From a checkpoint of a small self-supervised image encoder: 2.4M parameters, trained on rosettes with rotational symmetry.
Rows from block 6, named by matrix and row number. Rows with one number belong to one channel. Each number is 128 + 32 x the weight over the matrix's rms, rounded and kept within 0 to 255. All counts start at 0. Numbers have three digits each.
# convs1: first pointwise conv (model.blocks.6.convs.1.weight, 384x224x1x1), inputs 0-223
# convs3: second pointwise conv (model.blocks.6.convs.3.weight, 384x384x1x1, transposed), outputs 0-191
convs1.248:225119150110110151044173117154146114149089178175113134128131124159043149130076130128161097130148139160143159150171101106164137116107119187150119152131133101170111089109135148137126134140130144195077145176127200180209071071129096150129084160096188110064155098094156066166149164082145136168095081047146138203114125079127154161173163129168123158146108105125152244182078136088124127166188126148187156123154155149207126069135132139125092077160113168140178123155136071148119191095117168189147153149135105143138139106159135166181084096106161096133085176163086140147156159103120065126086154148140125111132091037049203078120183117182121112133126077129067089120121094118148106088109
convs3.248:144200114027192144102088135131080144094146142157182145134151106135107106239183132067183171105167114130114168116090087143132136125116129137111158081079138131072163148135169110059190171130089112139094108117120116137162195124158126097139114098109127170138116134118092136130186143175144157150092090160110095122090102149139181111189139199084178127054076133127163150113163131168130149104124087034120041110111130246166093151132084100110141094144070110115093154153081148093127117117161141116113148221141103182146095125089146129143056142150092125145170107146204124162131123136206125138
convs1.249:103140088146120101134064126101169145089217139199142104173099127068130147104100152212103149100156132096137121121094117091136116100137170221120132149099104124143161129094150090167190124110203132166148131048113172151046133148146154079172133179102222224141134163155148114127135130066124172091138065081167139084085128118103109119110117121085122147157115083130127145099118116130229097086130154114107096088158111132147155088147114157131128164173155049150156120102114144071072092076143145115117128105158044145163065118115102131059185062129171134196137132099112116161153081119106176126135137091127148108080029135086130118111086160147081083157163151067093191155095171160097147104103
convs3.249:157050104094141100142168151102163075079163148096111082171150151147143126118084175138109100093126132109088190113113173126091149124155126186126121174104137173100151092138152113123157137136135121090172163153157131147089071116129132169125118104124131102134126169115114160084145204115020157029122147249130134145093178124141089156082160106132160162129150095096098090101116107114125173195175137101187176109110102126147131167113097106077125116163134147149113095094152077128164139140097099125093149195102112187129127158163156109144126144168148123166127157118111110153092143151111162081
convs1.250:129132141051081165132159170110109098150154127073110141123172104163101150078161145171107106132126112123112097135083100130110185093116100109180127116112126095119091082150091084147087141137139088100127119116058053158110156112126141158132088120177109123162141181139093143107156127136176136102064159147086123135174160148078114083100158080153134139134147126105114070106087122084124090161109169075127153128156091172126135160115168092087121122163103112133179069122187086178069071147110159137106085174073115119149163116080169171101142083128084129140094154170240185134112112127161127173115125139128115116152123127035095105125061114129083144051123167177102153138050104062178159133153
convs3.250:178122124096104147161160128110145153109192147120166080177108142145159129172135147174152117104121148143156111161161139170150139156097167131122076141110155119124162067149129113222151170077187165139096150093153174126136164157144136138187093114108113123154130169074141167135118076152120124113126174127122136156147156134148164118102125091093135127121147153144183110144158150130200101103124162164146108120061143086244129118093151119138141126123065179123181109190134160093150171094141130156163170158124134089139155146130148100102125143115148074152120150071151122144116152137137168105
convs1.251:127149103076101114132098133171068164069054128187166086129124110135133121168134136155122143097164148126081122055141118147141125136144070130074076122134143057129117153095126158097103144114073159163199115148122134130076104210170116091123108169141117128083123092108145136112092104120130107128164204086112201157115188102084103096129129156175056122121187076166132134115131124094121088144133137133043129142172107158153097170120100172162151118142090065075173076160123129097164143187114117099115182144099137127110095137145166135060149158155127209094171089150107129145171149118169118108131118113129135188145154157131113040149114125123120129101073138146125154163001165145172127049097
convs3.251:126149026057113065217091143125115141102096069148126136117075174154141153098053089078139149127087116114119150138124146109197097112141116130135141124175132111141135158122099091149111175157174099132077147119071153183128057050154133165134085095106113103114082126133112159119080025056107184120084121112130126139100063062126097103193165075163176160123173069100106122100147106108138131127133139115155094081114110146145132176136147102119124089191111096146119100059119163077088128140134126075120138129081126126132157112049113136078147132110109121147127134064152136098120136122142134112
convs1.252:092138062194111138187201154117110110086157120207157093153117117144207112088098106099120174226148131111086078111152122116091104135047140113131123166136094189157118121114148147106107105137133141146147146118229129146071131127116115093109105160145176149146065107089107150152162154161144140130153096136116159109143087162153122148128082061097036154141105102062156117123146165098141121145085083148110175147169112101153146168194122113119133113158145154117122147140151122106114186055109079113136137093138148084114142073135133150109117136123173161095119170119084097103139123117118123091137133122054180073138112150153138081184164137131174126175145151202073097174086112103092154104161
convs3.252:134103148168116150063142179144169127124151124085127133054116087124154143079141177168191112079167104130091106161108089114140113178107139104116140131105122079092160136068184100133163046080149124127113122147117085168077181099104132135155125117117130099108107125126097157144193114112151145140143112141151122098161119144137186155109186078085131146127119114106150153123083118109179081160178136139107133068116219160098053099053107139155195130114083178104139148165127121104117122100128146129162118109135152103090032111144142108161148098162167133084124092123117138178071130117112149129
convs1.253:077117098154106153143157108074159089126135124255212082090162065155189146100148080156199159145113163133166163209140071077131122136116125155168101170157192176148134143123195115158106188128095126130180158137165167118091075076115096070143186183110109041091163134121078122138175115190087077129155143120113114095122102143105070155147181179171147111126182143096086121155127137127188135164126138143161094114197069137129138121177120106111146146121180189064138063110110110116157129136157117137125148077141129117166096146154127153111082174169116087159143054117106175130112103141147139111126177182137102111170152118155101099154131115170139155103109119140127173205191175093141152103128
convs3.253:158123104074109118055065115151116087171121118106124130117101119199068105120119120155109202163141176105097117166071138115161088127126180155132115095074132086129102186115134091099065114107149139130129222183086128105131185063067101125160101151142146146137138134114044131164094102130112165038090077183106121079081190155110109126176104081115060081109145056100162134066088146116100085151114091127184069119107091096144131150094120122114094069179119089101159099084156148151086010128170152164107077113129116146171076113049135103114075182109142083152185129151180139170083089120103100188
convs1.254:077143120091156143144169118113081096134169157145118136138116123130103057139114054119138109155133147143129118143161123185112143175133238080158143167103127085104116150109124089155165094116078023135135087110183148110058149117120114104161115159125136161125131124134141119108150136103085128124135149106056095112130114128128108139136146146143132109131127144128111094139141146164145160109092110101106096086133131126147119140137156102123156107130178133099110095117092117082142137126143116157169140145166159168091138159111100129163037119155099123118117165149152138147096096136203125087110154127136127166125155141080145157086107128152098163152153116081106120095139105118118104107151
convs3.254:139156156062098121092145091101136102145117219094085131143138136073082120139165084107140146114138116153083111166157096168118101107142092178161149151150168140116102070104149106135153138149127144098145108133116109115120135171138119142116149173084110128074143113070121168155098129136165096075155138188155137133136142126112127140123121148103150122160151104056047065145139100154113122145098144094150114185161138142153192174119130117098094104112125182117095133115086165127117111133122118172132058185132158153162147143166092161169157156160119090118141074098189126145145182120114218103
convs1.255:158193080164128130130113137172172110180131146114145140080154109107111103120095131081158156165138057117137110108095068154124143120172111138109111136073148100101149152123159116159182143063150071142205147156077139128061191135141120101122088083140161120156168107052140136078144175178069223118130142140121122100163164130152105149156108095170134085113093090153115100100154147144158105135136127164190173177144095113115132135134094097139127194161128091119120054131141166205116175086094106098056132094159104168097110169108119130121121131172150137141143189100131158068228160160176061112077157121162089085112142221137162156111158116091139143095158130118155079152143170098158140145117
convs3.255:173095120116147182143158128106122161134121094093096133121150129158165112115082122124175163141132161098163150088132117108124091077139141075191127121163155085125106086186144122124160158063159110158124150112142119127142106134030125065160160112159127097163127115159124077158069156150144109128102173139147073105153107143086146127130117180132128135185140114112139139133118156140116151137151149110125151085147177092082191064123108150090136132149125067154148139083137168089097131163140142118128119128151132153209132032143179095174157163098122103164170187146083134125103120132146083159
convs1.256:180124114142114142113156082162148119184120076161125146141116115112125167131167125135136170151094151131106154136183082144110083109145125090130113146092142112125104105156143160120136121142147180118143109149149130151168083097143201167134132095122129102140170075134106108193138109116136121170111105167103126111125113119164094162135129123136081132108146139149158104090149122112110152124181092193154076151165095121165149114166210169159163115114165130077089078154136153085134088137170141114179124097108126089151186104076178146099092053139140217156087115122111072119162132100125126117088127189153109151146125118154123130110147093102131112104089129148082118153110094117122149124184
convs3.256:086144116119124138111148141148157126174069160170117117102109155125139101083154145099104127106102113102073150139143134084153133135180095141155113112133088127185078076088098106181087165135103141112128164089129085122159153060175125139159157077107102145091104168132147092137134084149140177142129086105126114160174138186156141111179154177170129131131062125122110158123136121114149142163169153080135078128098129149079176187099136165112116198143071110155059140117103131085147131164098140127119119078138172087155143084144174131125144107103151045172134135166099136061065112184159119126
convs1.257:143171113105121066096093112093115144147105123149141153175146082112120145061072111138169126117163176187172061156091101145111161165191189140132104150070107100152108040127166124038114112109104116148123123110108124084179128137117128107139172125078132069163116120130140141052109122124142123113134122135138150139114179122196141075159155093092154157130125126164116082197129112149057101158124106122113137113154150078073105077094140154130122087097099147172100067123160088158152160097157149136136148060137218118128111112129154199167071122160100132187142150151126104135126108134172152195118186164110178144138131161141104119175111162066157121107104138112059073116136146123148163146158
convs3.257:111077108156082132080086166081164103167146119115208137150161147181134152105092105099104114141167161178197071103178122104146113150132121138159180107135131146136121105108127115100083073127068172147174153112074121171119079171063131100144133087115140112124114082089171113167106129117168158163119118097126124192166087130126101196126088179146078151166148124126065075151146188000147070123122122153129131172159187072139099134139176126170120168138140144144124143109118153146082192064093124099105120148147137182074017129077154138137166153134060146109161142107136163111158135154106119115
convs1.258:122104160164157111079128122162151095100080159146147144126115132112153130071123107173156180104165149131143197129047151053055158128147144122122092148190087109144106099134133156130104120159092078106135113113068173120145136123155165139123213159050138143126131163128088097117080138145109099111186057201121068098136125132106175116129080080141137165114156084110056098143115134112139141117139161106183155064173076112084139186135171147109143137100128112100117122132176133127170133164128154100129129138124115138130122104130141155107086099180148122076164137150149111154096164143135185129047155125126110095198195140155101146170114150125147133154098221181130110108145099130101150126083
convs3.258:066100144085123116137111154150121094128048151128145096114113161075076106098121108152102112070148117106142101140146139083110133122095077119067113138113088143070126170159188096126149095141089134151160127124140131066122154081142095100062132103104133114086088158112098146100134178080149150088116149091106122112140117184143166125075103141117150143108195108105044128144125147096093110108111151179138124122155074128085135101107106109134085106175133086122114064136116146094166125136156104121130117140178198119121071105118056149193172134174142127153123110092107169116107112101115152159
convs1.259:117140175108083148112155106107093106121116140108102171068128123183125126124095174101099102142102175127135113130054165082131107165090113156175129157118152109133135141088144107222162156132127135121162126082179107115090182090078106116185095180104117154151155125136116147168128139122137054140144122079150121135183133074133086109127133111100152103119178151191104158066127135165146178070188178101130147111160213117141142134151138149118149085143172169132166114160068094129140117143122176110086134172111095060149158033145114129073102131147105176130123142150162159121109136078165118216143133148192123125122150105125125150153190115113124157180151135094154114118114093064123141102080
convs3.259:129120095147143193102138122186143128095174133134129113109135123120171134144150173113100139185113111173149116206145100173103126128153177165144170161116208079148159133126101129089148116133172122165120111088138128107076128175130087142163152145128203062125136110136133169180084170112098135114118079118161101086115177143161200168178130125127133096047114152188105135126092139105140155070141176112070133127122112162106140182123143143108130109088118071138119087128112114082142187114148135057160176057097108130164126122125103110104155129155108142188116100123105206115146089157092076118
convs1.260:114125108107155137135165088156065123141120124143113133133139131129174141134091173140095074088116114141144092084095130155093120122102127123139149193100125138137103119141152107096152119154144121149106145117155166125124130146133135127112137144149145158076125101129110138097164136157159079187077188129141135095157136096090167137112115096112094112122115122170121156136125160138102141093165146112140123181149128135159126144105156128095111119149092134144147105138106125119125078120151103169133099158118169138116112125123121060091106115108102125092135127095112099069106150164113168152073152169103132148171095078093109109139128155131130146090138155113136119134158115191105152120080
convs3.260:112126144130086132119114123099160136138141043117095133140131174094136141097086119171117152089135141144123096092092112121115137140127151138155085047125164128151100094111100123118161153177127146109100089136130102111124112092104124118106104122135095145190126126085138145181125146133153126083140104150149081132157111149136155132131142107086161105088143178115092143123134151177112104175138107114132128124108157149089140162138116174143089120111104134145086171094095118126139092072140141121128140206082162151165136064110225133120126173123127176149150155159105156111102123159126116163
convs1.261:132157125121122174128115114111144125094116121128136110131100167120096156090131066150116168153136101130135105114168131099107139125144058186152204113136116148073124076112145145141115122108138199125125090029138158116103160083111120131123145143099123129154133091076108096099153142115127101163126215110144181144143099119109123130128194122082156126115123106178089132088088118155138089132158175064131110079121147085132090132154135126155153180124130107082131168169116098157134149129125153105158128162149047111133087134144145113130077157153197122145127122178179081140088159112103140098082105122150146109113084130159147135110140198167150101100169165166158104104136108167114134171088
convs3.261:090140157071132096073143184180144047120116094131098113141135172160144151128143140106096182148084132156122058099097078091092134144117126093116089116193137122083194156117133122098133104142149120078159131101137110079112149085137092128107103135120116115157101095044132172143140150154121148146167115077080084076104098130161028147095180146106147171040157128069104113130093150172136136168172114136158122085163139134136137179101128113095054140166155060066118145145165166128112124172078131101099119133137146149115102065091084150077135155124103192070148101169121159105184112115130128148
convs1.262:121138132098118110108188141050085102159139056163101125153143115114147105151145145115159149159128189158105126109097167138081140112105134119145166124137169112138098206119154079103144083111124146098120137105162143106110108159140138211142109151152214175069129131142107093127165156133140128073199081128125116069111182076115152069085122133141126093087094131101172128185047154181117103180151121171139147112143142131123164117159094201138166148114099148100193136165155157149131145101115140120146129071060108123182121121138135120107112120116158147124122165135126144161110187101165095137129119136167120124141135100134156131111157098125130150124106123124147130111064174141152104101097
convs3.262:169154167049130103078075091125165117112115122146162144105152091166133107156156095126143113082128121149126175129138154101175128144140153104127126156079153153108128171036196206106127096167106110134146170165154087130118144157157202176115197121113145140124121153180121104110105150170126084074109126119180107044017060102092167150141093111160102117136164146185150132119143122106143128161058133104153111209136116103168113137097133144121175130137114097100173116141103108129130127198060063121157101080139145111178118112085151078157123188130140128055101124126091074085118150126169131167
convs1.263:143102113185114124049014129126154157079137192123047223148103113117163128089119105075094148123156175101129051125134103143085096161131102113117112192123164139178133128137087164152044100179126159133166106086154144129117114096153122066089119180121141147125132160127117197101142097084102072112139202115162103144108127175177146137145152137132113154123161110140171161123133153183157132170172169141123109126155176158081124144184142132126125126095062070149183111193123097118136119044174184100105163213104151174144128127140137157168138131103115082129146127145144116158179115171168147106117146146115217117185121125145126108141163167158075106109158136078075107102098157110105119099117
convs3.263:116163157090150127132127111130151111142089207135122136105116094113133157102132072113098146119179094105082122142135096114161133129093062149155123148154099146172140157080174103153143095161029185098096169121106127155117080105072144193116047080100119177149098149141147109126115101085132103086157142125050190098123113165109114121093178105150112138136146096072131226144135144049077078134100123098163100080113136108106099086089157105123119067118116161092123142198170098136126113061194132147120176082148164143067070118112113070096153193091145135126113107137066150099188146095178132103